Weights of a small image FSQ autoencoder.
Model: encoder activation gelu, encoder patch size [2, 2], decoder norm batchnorm, decoder widths [32, 64, 96, 128].
Training: soap at rate 0.0031, 7300 steps, batches of 256.
Data: trained on patchworks of several textures, 72500 training examples, 25.8 epochs.
Rows from block 7 of the encoder of a small image FSQ autoencoder, named by matrix and row number. Rows with one number belong to one neuron. Each number is 500 + 50 x the weight over its row's rms, rounded and kept within 0 to 999. All counts start at 0. Numbers have three digits each. After the name is the row's rms in percent of the matrix's.
After each neuron's rows are labels from the 100 images, of 14848, where the neuron reaches its highest value: "responds to" is what is common among them. Only what is clearly more common there than usual is listed. The data: patchworks of several textures. In brackets: how many of the 100, against the usual share in percent.
# fc1: MLP up (encoder.blocks.7.mlp.fc1.weight, 384x128), inputs 64-127
# fc2: MLP down (encoder.blocks.7.mlp.fc2.weight, 128x384, transposed), outputs 64-127

fc1.120 103:500486478495474481443567424437574516525587418422517505511551438583520441452462443485421554382447343488517493497498540499536486504392468477478550502426550462464527482517505527473526529602470484
fc2.120 090:439474516517430502416484483464512526465499403450513545456381513527463408531419508423448511513578617505551476588443411491437611523526566522525462474527464545432490439582475527531445563451491450
responds to: checkered (36 vs 10.9); rays (31 vs 10.8)

fc1.209 094:556576616540576473493470484570495509535516544544410601495474475556523578560505463544480465457583542496523395548531513505469484499553449528482538536465390510497580440451427550525476549494472453
fc2.209 096:608507470492555461554458508482507480480498534495491580450522449487487438452583566476443496404524464526466357558515447574541488430467512458623430491527401475528520522484481462540480554536548484
responds to: teal (74 vs 45.6); green (71 vs 45.5)

fc1.295 091:486570501430536477511500494532439527445479477507465395499475597493468529486526458597460412475429473547429486527487580472539495490464565446493505492456557514472504461489460474529479427488481528
fc2.295 085:525430558588558414533473521485462495470540457475478461512439432446423538531566457545474445499451473484492518479591426489528431541441518548548553535502577427554571518527460553569588479552504484
responds to: wavy (30 vs 10.6)

fc1.280 136:505495458458571379564461540458528520497500432452501511450507496462570449506500524531516494476468523492527537516466535488544600493455520522488490503512467491548441519552510532546453493546545484
fc2.280 117:532416561498495480435601528455490514467595524455461352520509537462452484542429499506461382537496495476518461518515574452534525509564464507524573525555464556416481513475424517551539483511418543
responds to: spiral (41 vs 10.9); rings (35 vs 10.8); striped (28 vs 10.8)

fc1.274 093:479419443547510461468523549427529532542541423509465455534468471448604399449513486482418554539497518494434513505529542451462565476475517498439515552527521503570464564520519421501567464457588435
fc2.274 080:455454445477545454576500510454498471444475516448530469528502430551470486486436568609568445498461403511431475473520436588486567436574472471552486466498446483577357479530539495490480514521572579
responds to: black (75 vs 45)

fc1.119 113:500586514547434462540466448464490540496513547415544472474471482530523590535439515492565504587532524443544559564548472519512507548543527482600463557485543520480438469506477479564468505465508520
fc2.119 095:529480422522482414571503473497452602435460535479495429521499344444529485583509493475515426504439418528470526444462604567492566527543468493498468536374485503508440495526529492396460484513498586
responds to: zigzag (27 vs 10.8)

fc1.161 102:514495588570305543488451472503501508513533495601504481477408456577490572488514501529537505388574523493503509521452497495437486504467442536475486500506546535491439512421559353474519491428459515
fc2.161 095:535454514473548443548502446477503490473470470491473547432593388578490454461566510552548580574456464578507483536503542451548522526555534508561489527485470534555534353543517492445464508491531481
responds to: checkered (35 vs 10.9); spiral (32 vs 10.9)

fc1.59 091:466670488466532474553512440559462471526383530560455509472509518550422533443474366424505528432510465412606488533589537462508513456584462489559465449540430499517470513423513475472499464464525475
fc2.59 095:528467550540497574410514467566395671512451523546455452556518517572546561559563513467520456430529493461414420533528479464553475408477461430469426603519519437503480530543546500510557473425502519
responds to: yellow (73 vs 45.9)

fc1.225 091:472519429524501466511474472491501374458504542537553541423469559490620566489601488459380461622576494565533485441567444546429550525528516519493483577503608469523488531449593514558538507412530476
fc2.225 086:499509566592462590537423492540525427517531448437477531513517437445489514482506553445573556549493500525513446560428539440408545553523539568444467534547545519577510562468432547547539463521534495
responds to: triangles (32 vs 10.8)

fc1.383 123:426417542448494553498504552465517525534495454474541442542495432499554559571508457554569514489463446485531502573518518533550495550526580472528449505481600435533490407468462519496595479603458418
fc2.383 120:460519580469548508523567527491438448538440530560572512532508520585449455395586594542517526408551524438533517518535500521489363587428499474489498537477483563526501533507556566481474501545435599
responds to: wavy (30 vs 10.6); triangles (27 vs 10.8)

fc1.212 102:589496550526463502545564515512501451529550426551529531535495559502492528593563497535446444466517579607423513459575492443438446457587487558380437428510520550540513450434543471563583422478477586
fc2.212 097:486449596468531377484506544511594462451497454480421501465559513506516510502446559451470464499540441466515532552489529422519490497470560447422502541561522490509610586466478548528502477468455453
responds to: wavy (33 vs 10.6)

fc1.286 094:522482471500564515477536505480500482416508489493509587472452507506425540414558494440514525531507444492530544489378449572553457472560414546491501466508365524507502536471436475551466633449504494
fc2.286 091:432412505512531502535443457508589520638524464567415526542424526517491466488577515438429499560487519452487542486475629455509480569496479484490503557531478534590584612459456501541523447585446590
responds to: yellow (74 vs 45.9)

fc1.70 106:427485597436559520467516512568464549418515564450523542537503520480512483426574491507527444492455484462528502463474496477602482448470597450566493462630455475434397510555514438460505454533502408
fc2.70 101:492568497390493469548512475555581539548556517581453457448467512471487526378508503538501457518573473462488459483445430540523549510535477484550506535425542412486451558549445437396542463500418456
responds to: red (80 vs 45.2); rays (28 vs 10.8)

fc1.196 120:535534472560464511502552415432507534558510451433437399438518511460484478504522509467573585480566490441514550503399474583496520460403623490553452503577498485580535533486429553530504485474489532
fc2.196 127:579505441555571502515548470485551527558440502461525451456461547473439422484469493530517510469472511447600493481571478525503561574411488487572554539465480613519520532487585505436486473532542483
responds to: checkered (27 vs 10.9)

fc1.153 104:461475524589552428477544490452441525561462484434488431534482497492507489456563578511502440452501482476549500435530480391513414486492657549580559486508479600501467575598447532517442472557461514
fc2.153 122:452431531501494418568583529608603564456515442511498499484566446532555467480462527413530523515511473410497477510493574479507584481606579483559529533514514487489534522482520516408547476574465527
responds to: triangles (30 vs 10.8)

fc1.63 082:427499575449483474454566511516519501501508461502487621467546438447514517588482521411519439493502483490423489492554525549474542476411557515592564434429502408547502434503401587464527520482514553
fc2.63 087:395550540449505520406467422540488509475536414547481575453534537465514445415465530418427530534535601483412528543454483493553419532415549531512544483430441553498474474423591458527456495484489456
responds to: striped (27 vs 10.8)

fc1.184 093:541531498451499561562460471554555439578512502532487552591519527536604480494535469517428479545474501460490498544491518583496532619538532522497488497478419503521501490453468451574531397451448520
fc2.184 092:545456501488499483536568552466485467351526546489403429587501544361492535572545554418466432481506543537496479489524435486457484526497521518557493552595479464492455461546460520516482519527585452
responds to: green (75 vs 45.5)

fc1.216 095:496543487519480545461448487524497498548413487450451487461541514494487518554544496488528535446551392449532383508469539568482577493510553528456531516509425483534454537394471481537542488429434508
fc2.216 083:519509495495492465519476541484564502483411551556439526526458532528476503542462490519544530563438608515418415561530544414555448589420486412516496512532565571568557478504557530568498440534403451
responds to: green (77 vs 45.5); plain (28 vs 11)

fc1.377 137:419495470457572553507518572562512445492494480571381494519586511464528407540544506541576485477502480549520534479522606539457486474477502453417462474483408505510483487524490495525568585533492480
fc2.377 124:390544532457510528531534472491540574538533521579422509518498570439450466450372466561382535484501440487515532427538564415555505447532598517519534435550530489492442485521491510507449474572518488
responds to: spiral (39 vs 10.9); striped (31 vs 10.8)

fc1.242 101:574460434513413510467467421530513540507488525462536603570470421485562536442516430432435539588559384496526469477416510528460396533429542498485497499598453549533591524396472447589490551507545567
fc2.242 082:567457490513507432572520489564573446419386494461497593576443552482507474483511544553489492443489588541525486410493609501459579555382542540514621515517539484510533472494483532510523478494537516
responds to: striped (27 vs 10.8)

fc1.101 105:465505625612500488475500468474564435498641548452437510452544524551548545523488465524478506500553471506501564452542479478493554479559587503493492484521421507504504438532432506474465494572577467
fc2.101 113:520503545505525422557427478529537502465531542459427555595547382502493420607495487367488526546529381471474501509536503564418553507468501508598477465492502553522561575512565482465446429501528417
responds to: teal (81 vs 45.6); rays (33 vs 10.8)

fc1.288 089:439457622458538446492529492469430472458466432517514509412529469444483555468494477531471504479449444576462499594538462599521534536429450577466531512509457474533561415506485435499519519478400457
fc2.288 104:567507503515501466489498502465488507519517535489517539453552520479595512532499533460488524547411538482605535575539489491464461525519484430573456419472535516527455490548486410481406508524506501
responds to: white (75 vs 45.5)

fc1.375 091:517463526479456470484386371610489596525520543489588556435402440455495560455599414538454508571464499469539521519478482455476548563525529441523570460590489516455462612532518454560439509484427488
fc2.375 089:432527525445523531377473545538391504569517534563486504533528550482500470423497557600441544489412521493569503484475600544503499527501415554466511451412492439572538558495468449532456460569524515
responds to: triangles (27 vs 10.8)

fc1.24 107:545505502478518465507464560593490541519486505451417569458492499538561507540538586606453457380458499448530489475528523421484377448490564573489433509434509499452437474467429485589532450457445437
fc2.24 108:427479510517464525543518460531459508547473534492519371567487452336489452497518380463404563500536568498516519492566454499513422488489510538397524515491578500512556461507521529475535557448460451
responds to: wavy (33 vs 10.6)

fc1.109 103:470483524480606552508403462486485532506529435536437498403497476491526503607440527459475502481569426523566471533521483566528550448432577566416485536406489496476607440439436391510476517473475463
fc2.109 093:534489515562514582576478523535492448552513491510542470479525404516499523511543559504529486541498506425409511633514557414547571492465442410615453554524533559470515434541461450533545463479507512
responds to: blue (76 vs 45.1)

fc1.219 087:514493458566505538472505497559509493594475457493534541608522519471476545415519510534529394479417595502519501544516549500551495477414549528483511564445555517470448573508588472589502539507524506
fc2.219 089:529459560540489490463503560446534503420474482527448479402476482526427472483403466406525423520468490467503502472527427500492603470504510500501544447534494526455500570561583556405473407469419491
responds to: rings (34 vs 10.8); striped (27 vs 10.8)

fc1.28 097:514467557575531519435536526524488414533491482473424463513552555409508502529531510557430618437572537509544564440534492491510425515486451537465385503465480467591603458488432482505490472437584537
fc2.28 083:510471510445516445499553509493542542421503462511473570411452426447505530553505491558541521567602420549448514493473554525592468485502511509432501529561560488596484554577526462508501561572596529
responds to: yellow (77 vs 45.9)

fc1.309 111:681518586496570449504526510557437527498440450406532533499408541559517456485539408510416506579464498564492512550486332500407447443541543453510543435607548492482391435490514540500422453504538521
fc2.309 091:381549565506505483473504519471592525468561566426523563478484455448477482461533512591424544547579455481494542477461580532499460478451455553514576456441494485478475399436463437466457515445532522
responds to: triangles (29 vs 10.8); honeycomb (28 vs 11)

fc1.357 103:402424508487494507566544488487524487523530480463509455528511424453566587431484483431540476486423417453576466547466495476505461482473498472625491475439520559465581409457418371429505431467531534
fc2.357 103:484444485545534518545513457529425418461513569556520452468564518540524421683538469427412455516542500492481495545481453472471511568376448573516494384404504481517417544478523547579549618423550429
responds to: yellow (71 vs 45.9)

fc1.183 131:517455531508523477483530515416501543501502463490483476500499484526530579522561453500516537617473536500549519514577405446482356536436565509314565542528559528507474520465513439546498402534483490
fc2.183 138:528527544586521528497512470483494396536408483550591426442482432554493487482638537477578537595550576498495503498445486545517600520442562528473502588498543588516462461532448441454498433440490515
responds to: diamond (36 vs 11); striped (32 vs 10.8)

fc1.189 090:460549481560525469485620509472512457529432466440523483509424538479553567531565477573501471415514495454463469505512583376426456550488562564492540463530519522540442500460482447534500462525488486
fc2.189 094:446641415454470549506472545444550465530482532531488497543423467468445561542463605636551470512474477555459523489485516485487567467599503640571468443512548517486517528512438430471506518537533462
responds to: yellow (76 vs 45.9)

fc1.284 096:527501546442481479487523469479428430487496545476506573534428533510548556516500503618616506538541424591452474559466565504535531466494499559439422503520464480485516543512453558550494511546465536
fc2.284 101:570460552576479491508481512489511495480410486500504394558522513501571540434562487409556444530520467508572525518532341501560607408523523532508488475431561543551466565539481440477522537538490390
responds to: checkered (34 vs 10.9)

fc1.123 107:623499522504516521509516520488407514502509420496488451503549505440524528441521613638448543430544443422544591528515557454471450497451483491611506510561456554460496550537510531492559527639535513
fc2.123 104:391462551540516493485512534386440477469496491508431617544569533463560516490442415462470522418496452407484573509470586464513483471486464448424487422493513450471569445516493573473553529528517433
responds to: rings (32 vs 10.8)

fc1.31 098:489459554468455495507463465514454517431469488495460487495462440462557519481590543467439518327477470481512527452574530377550478427500429532457498467496488448485562461480448502528560491520548487
fc2.31 101:610533482480522504540485414481520487611438473528579512449470503480505519438477476522486493516403516437551376536503491435473444507525512456415461549448510492491452431572510397392438479558536402
responds to: red (72 vs 45.2)

fc1.53 099:513594546444466449441612474522441421455519525550415448422510547488457466482468519473384462573539397515560450404549465530456516510581496522470488476338517485509541466476488453441492554548472472
fc2.53 085:439475522449456479456582608475399482446408575455490521501571487483482464532584515503473415494534467462510473416575480565531428504486469483537622451563469505454514442511550478474511464513482480
responds to: blue (79 vs 45.1)

fc1.67 091:504481464520491539409504473460532502476506579473564407611581498524594489383545426372559517478473476455427482498455496482413516518494530442620424467499409501627489515502435461403491491428528494
fc2.67 112:450540461516491422453475506445523513444525503483470413503478471495554524518566497469533479466444569443466568441465434581478579487547445531448560514453486451502498560487419520515589529421492480
responds to: yellow (72 vs 45.9)

fc1.115 127:491484549470524600556492476535428469585421511530496435496434634523508547499524543507578459511531479464503543539490560505521494517545455569471469491658355613498560434468445531407424467496499471
fc2.115 148:418594519503475479507460483556519428582477446416519461465509534553494476422474436539549458536523477467468454500528507555437486421453636534475479508370406530463589635469601457425488442493494458
responds to: white (71 vs 45.5)

fc1.279 142:559555535521538430436510524592603479560462452398444500492473580471545508519438504462442488481508534412535527507444375500567536443543513520478417531351519528539518427476554391394514491528523561
fc2.279 140:542538591543531486515498439557578502433446457568456461400542499447368487485505482502544453448441549511499578532491616432515481569552548457565468526507580512471537481506396562515537398479465481
responds to: striped (40 vs 10.8)

fc1.160 082:383484538506503513495513561580450435471461435469493441506453526473560459514471520477452512439503530546593504432528470464512515505512565478499391467456461530404455505533474607465512409529542469
fc2.160 091:552541511582558494458484516545522592495548381486524610498535484547527472445456493464489517490510477493519562402392488430488548467483501528448497513506634499462627608455445495491541505476536522
responds to: purple (87 vs 45.5); blue (71 vs 45.1)

fc1.66 093:545526493427534465458419500479536466555533470465552570531480500606482514487464407499513492468440459384444656491556534529500502549519584583492522473407506424477500393550503510455508556509567511
fc2.66 091:519544472467496420540469557436511432602497568426431453507467517443482544557608509423449429391574471513458512535576492443496502521516510588531444523513555496594485506491366501487519456440555436
responds to: rays (44 vs 10.8)

fc1.239 092:442569555458402569466435433574582467571495442476468449469446483462517509588566437476488424488472530446547410452498570478464546519546540488452485503493434508480467472494499463535523498439501520
fc2.239 090:471477403516554402483576503522468539539529485568500458549503445522550498442479598486567558546429444533522411438500563480439519538564508453429574512525464493465527539513558412395458489494561468
responds to: triangles (27 vs 10.8)

fc1.1 108:398512517519489492497534486531444453509520503447511430446488545470525495487554531513429470528495509516543569469513487463441538505588583534561525530565465503475398494484579479547455417467494526
fc2.1 116:502581489518556555440500453527568512452586469450474479438498470500571449499484502486535486421532625461460610466548491473471605560509469475543559504584523570544577399534436570484581443497510532
responds to: rings (28 vs 10.8)

fc1.229 082:618403559549443580558499475597527479432555501501544475500380463492488435445461529560466509477395453550475545517537427575463464524470533522453549507577495481461553544455446589561433517427444484
fc2.229 090:504423504497524586461518592431473510574469577577410567527452542504442549538520540504531468472480615527565452494458475502430486557474512570488487479488535408518542466478561463561567530533547525
responds to: patches: two (51 vs 24.9); triangles (27 vs 10.8); rings (27 vs 10.8)

fc1.35 104:514508484469461515503524474532551487518493471490542532482519502422541564444493466458497432430526466562485409516437438521391483527507580473465491465545552465579446432444509463461507522434447434
fc2.35 102:460465487537471591523564489479481526547528585506555485554484516575465444540476504596552474489478415430510427502488543472462469535549503552497466505427547494585591534470463479459561508515490466
responds to: rings (30 vs 10.8)

fc1.318 087:493502505468412393550441444561437466549579506593436485463510536468496492466528537458392535492541526572481489618494512554579427517581549501497565535521417488527479490538464472471530528599435513
fc2.318 079:427454534425584524525533570455460473434609535495456533557467425478489480558467535541462519432582607505568447484470594570520560522477480488513533451447563510461541435480588551478572550470518424
responds to: rays (34 vs 10.8)

fc1.73 091:554477515553494465447489559434467525469498585449468471473549452421554543493527502420534494513550393481503486525502430577544471522476488435511504439526523589463540390486424486480484459508493532
fc2.73 091:509512591572529512408565478502486604549427514612569535465583571463509481395469457456515450571512537497504530516580519467500408464491514455516501481497508495556528576546573495581443443526462434
responds to: blue (72 vs 45.1)

fc1.347 093:387517542507429496478515572507425521493394526572545592458447453456525472466570489524504547498535508530475602481418555512554511530478554560489437483466519549418541416568576490558548528498425509
fc2.347 107:449449507539524463488557482545550541431521463440591482426617574542529503480522466465525552524466469521482502474469567452526489475462544498435547516488524398428493499584503509503452434458560636
responds to: wavy (32 vs 10.6); triangles (30 vs 10.8)

fc1.128 109:483612515487479556516440518593521521579576487466478505494436517517487465602524459523557476460518567523467456485512487528535515480548485506388531502419485390466515414442470491492522478478484523
fc2.128 102:416531517489420547462539489568565509486506485465485396520425493526528501561540464550587519482481602497460521459443479483482544538563477518478517440490589500459515479585477534526527587425441503
responds to: blue (74 vs 45.1)

fc1.110 102:474487458522524555553568462445523552437512549446495519444504489510475511517495499535450483465543495511516387522489612498456500498469534414615504527576435509532505465476462447521421485509529359
fc2.110 101:574384489505532509436521518475453598545456547516507496432472516509547532539557528508529463505505524455499394481492440513504519472525528520422545542552519462419645469561457583437556420574561453
responds to: green (72 vs 45.5)

fc1.90 096:567480389533551452423506521571546512473603442496475497485507427481457466475498527486447571572422576510467511344524493398470526468467513385515482468526500481530509495488544479517488546445495515
fc2.90 080:461395481407467534480476493531554568558560473510493460538496558444499398466429436500508492496459382511533500567557520483467494463499443456563518549426470460525523494516577522508475480514518540
responds to: red (84 vs 45.2)

fc1.201 101:448593496534547632505512543525530492509501509442353480611497601476561565573523522579496448513529537426533522517519508496547531471551416528531495499566488567467473566406523459477519494471559479
fc2.201 089:462450585529524585505526587559496595410503382452479547497446507498451535507555453518611527513414527492442516524426538537487503491547486533424490499584449536530555456522549422474550523598551516
responds to: striped (33 vs 10.8)

fc1.305 110:474498475462560487502420546479462575487503495462508572492535472459543531438476488483477495531481541486494393485574451507478449498494585499512543445519529507459369635487522568616554475513498423
fc2.305 129:515411540454578597486458600510529493439453542507471437442602591510497555585432491496547490552434431500467572505476460476444490453478558551511486511499490517572504480525505402544459433523520586
responds to: striped (28 vs 10.8)

fc1.43 086:477548504499581438517533524516399499423558505451515515498429537481532466417503560516516525565527395526390428546425492484441510467551432519446425476524514430558457543463528516425489504517542460
fc2.43 085:509516515586465496521487487504414566541494513539457557553447430534581526488495534540532478537576436448558542531482586505478562498440476473473568553451504555509566506521502503382471526557489487
responds to: red (96 vs 45.2)

fc1.165 115:508435439493542473509519483457519512492549466475526463463541489510529501494522544496490528483416528508525525421453490487534533560557510560519480472528460491511438483516564533467512564521550514
fc2.165 104:588502410491506547502476464538540420517439467588591577474572527498585522454537534552548648509513494604444427540474484598477558502510490607521480563465476479540486501480556520508481521483519437
responds to: rings (28 vs 10.8)

fc1.60 094:475599462534512448435485572359440503418508568395459473463457500471512476506553528518518486464449444438601478540548571500515514561383470466479463537527491566573481531478480441508521581487455509
fc2.60 093:439491520538445488468514540486463517386529535583518569569463673487463544520516504544473522488493486516541588424459473473521485483508547518506474487563565462450412444432471567507523481457535485
responds to: checkered (33 vs 10.9); rays (32 vs 10.8)

fc1.11 099:487610477456484499461506480518507479517589466496505587491520466562519530400505437485530520481526541492472473513408490445497460540445521458546472573528517453500481608547532568525453524461498564
fc2.11 092:582512501538585634477526524482465463515487396579484471553486443523460414600547586409476471499417550527527495468518449593496515515521474512531408394570401583506454458422447504487496491499469471
responds to: red (87 vs 45.2)

fc1.12 095:400551581514490476527473504498562494468448503474499579496410602533448498489415479553409453433530562534474410599561506455535523543523572464452458502440550443542407537548521584547518490497585523
fc2.12 101:500526468497511439573421508446567385480532500524449528473445513578498444474460478571487491476611510542432487505505482453476528505571601519525485530405605495468484519507505469473480600469494521
responds to: blue (71 vs 45.1)

fc1.362 087:534376463507472565537565465556450525485535483512473483447461498431460456497515482443530568446559456509462469561552524486461529498419489505425572495565485522552415599448490480476474412474600539
fc2.362 091:545442503446411550562565552535451495489472574494506623513499460507404556393496549543536436469534436447485454600555462413416470483486556521521450538531530526515389381567484521511510582429586561
responds to: green (72 vs 45.5)

fc1.19 095:553507577582521569456416498554500437455487514445455502548409567569450471475459527468441532420627454521408520514435467482484541586486449523587533455446544425454511619471529474574438426478489517
fc2.19 085:499499479528457402486529532510566449442453396591530450504495590571548508496449528525458480472457494554406564451398422522558608521534525510582489540517434542438475520517507518474479487483417526
responds to: blue (74 vs 45.1)

fc1.64 160:417439516503550490539473463498584561560522521553464471444536461536478628501584492490483416414428529495495552536552439508429448453459511499573419481440567489477461495532500617367481429510432491
fc2.64 206:439540551521546520479549551456466530498380484459559491524445500577474540530414447599591527497468476474554499536467430495502485463517487515510493490629398535502532495506514557579416427412548479
responds to: blue (77 vs 45.1)

fc1.240 088:473600504439569538508517482427501542528406485524568522457484533605488508558478487444501488444566497480454511487491537455514497458487409503561555497515545525497540463518501547518466570443581511
fc2.240 084:515534540579526538514542475453482612481519491589489491489551487476552496592481521505455501536447470540473474499511473416590452587511464452540414497506545480439473539445489529493483460499515439
responds to: black (75 vs 45)

fc1.236 080:443484525459421521526533487423486476507448486576611552540447468572519516543509476541519480360447471444517472620519445515529473321439453442553534430461439515494525519448451499477478405528428473
fc2.236 069:575411536474628515522526478468528588451687477519594451435497492484492547518477514402426495544467541477467453442550509503513469470478518428497372483518501516491448459551559518490469466457549521
responds to: green (76 vs 45.5)

fc1.278 103:500520496518575512557607504475435436547479520516459544434489520524470541519529560616414446504491521423461555503450464460408459521517580597565476578498482510361459498538539550491395445545530589
fc2.278 099:557533555529546502447478563599554538518536478498520627483536551514564485512506462424520582510492495532571560486466526462501422441561550456451502437502606494497544345495441507494494480392546571
responds to: wavy (27 vs 10.6)

fc1.142 090:512472541578569578493482475503465484559583524467573469532527401525516510489449542504490491624530416521498467549552458535469407560555547447557547497531476466533589481511444515468476655532446548
fc2.142 087:528501403435458488513534455468435394494530494544594538492507501426507624566517540494514487437512468470498513546521505521432501530525357507453560457572532566521598428477468420494507475483424603
responds to: wavy (33 vs 10.6)

fc1.251 109:513571606512527524556509541503469469451529432548497517527552561498504474474457506423573559551587420562488494540542526431507428531477491521499507533577525483534407540475560429362525510487478527
fc2.251 099:481529493530544545496494460509417455572450598588526454554499531547609437415487495495486507611510520484531488516459527573478581473499534552531567547529505462475504499432578495550462403496582550
responds to: red (75 vs 45.2); rays (56 vs 10.8)

fc1.265 115:493519523535516556442542509567472536475581404432513567433541485544606463596545547580500482487524538487521520444490559451534407525482534509454517490514452571499477591482502570563500587490506518
fc2.265 131:456468499497460476500562495490495521473496349459518510537444522452517446550432494534568403438566434471569576476506458498474528429476556430521524431535620549579526507573449551508442517531516478
responds to: red (74 vs 45.2)

fc1.341 122:534518575545506513449427491456479483482491503509436506490496516559574509493511501418492531512533408519442507408558473528481567554560443493495490538376598443571512491504462497518563422474501548
fc2.341 119:466555470455529482541583488488513478501425531480575542489500535431596576471489526446458463516457426504506525446455465459532529406585530520513507456563537510458513468454493486539477440612571472
responds to: spiral (35 vs 10.9)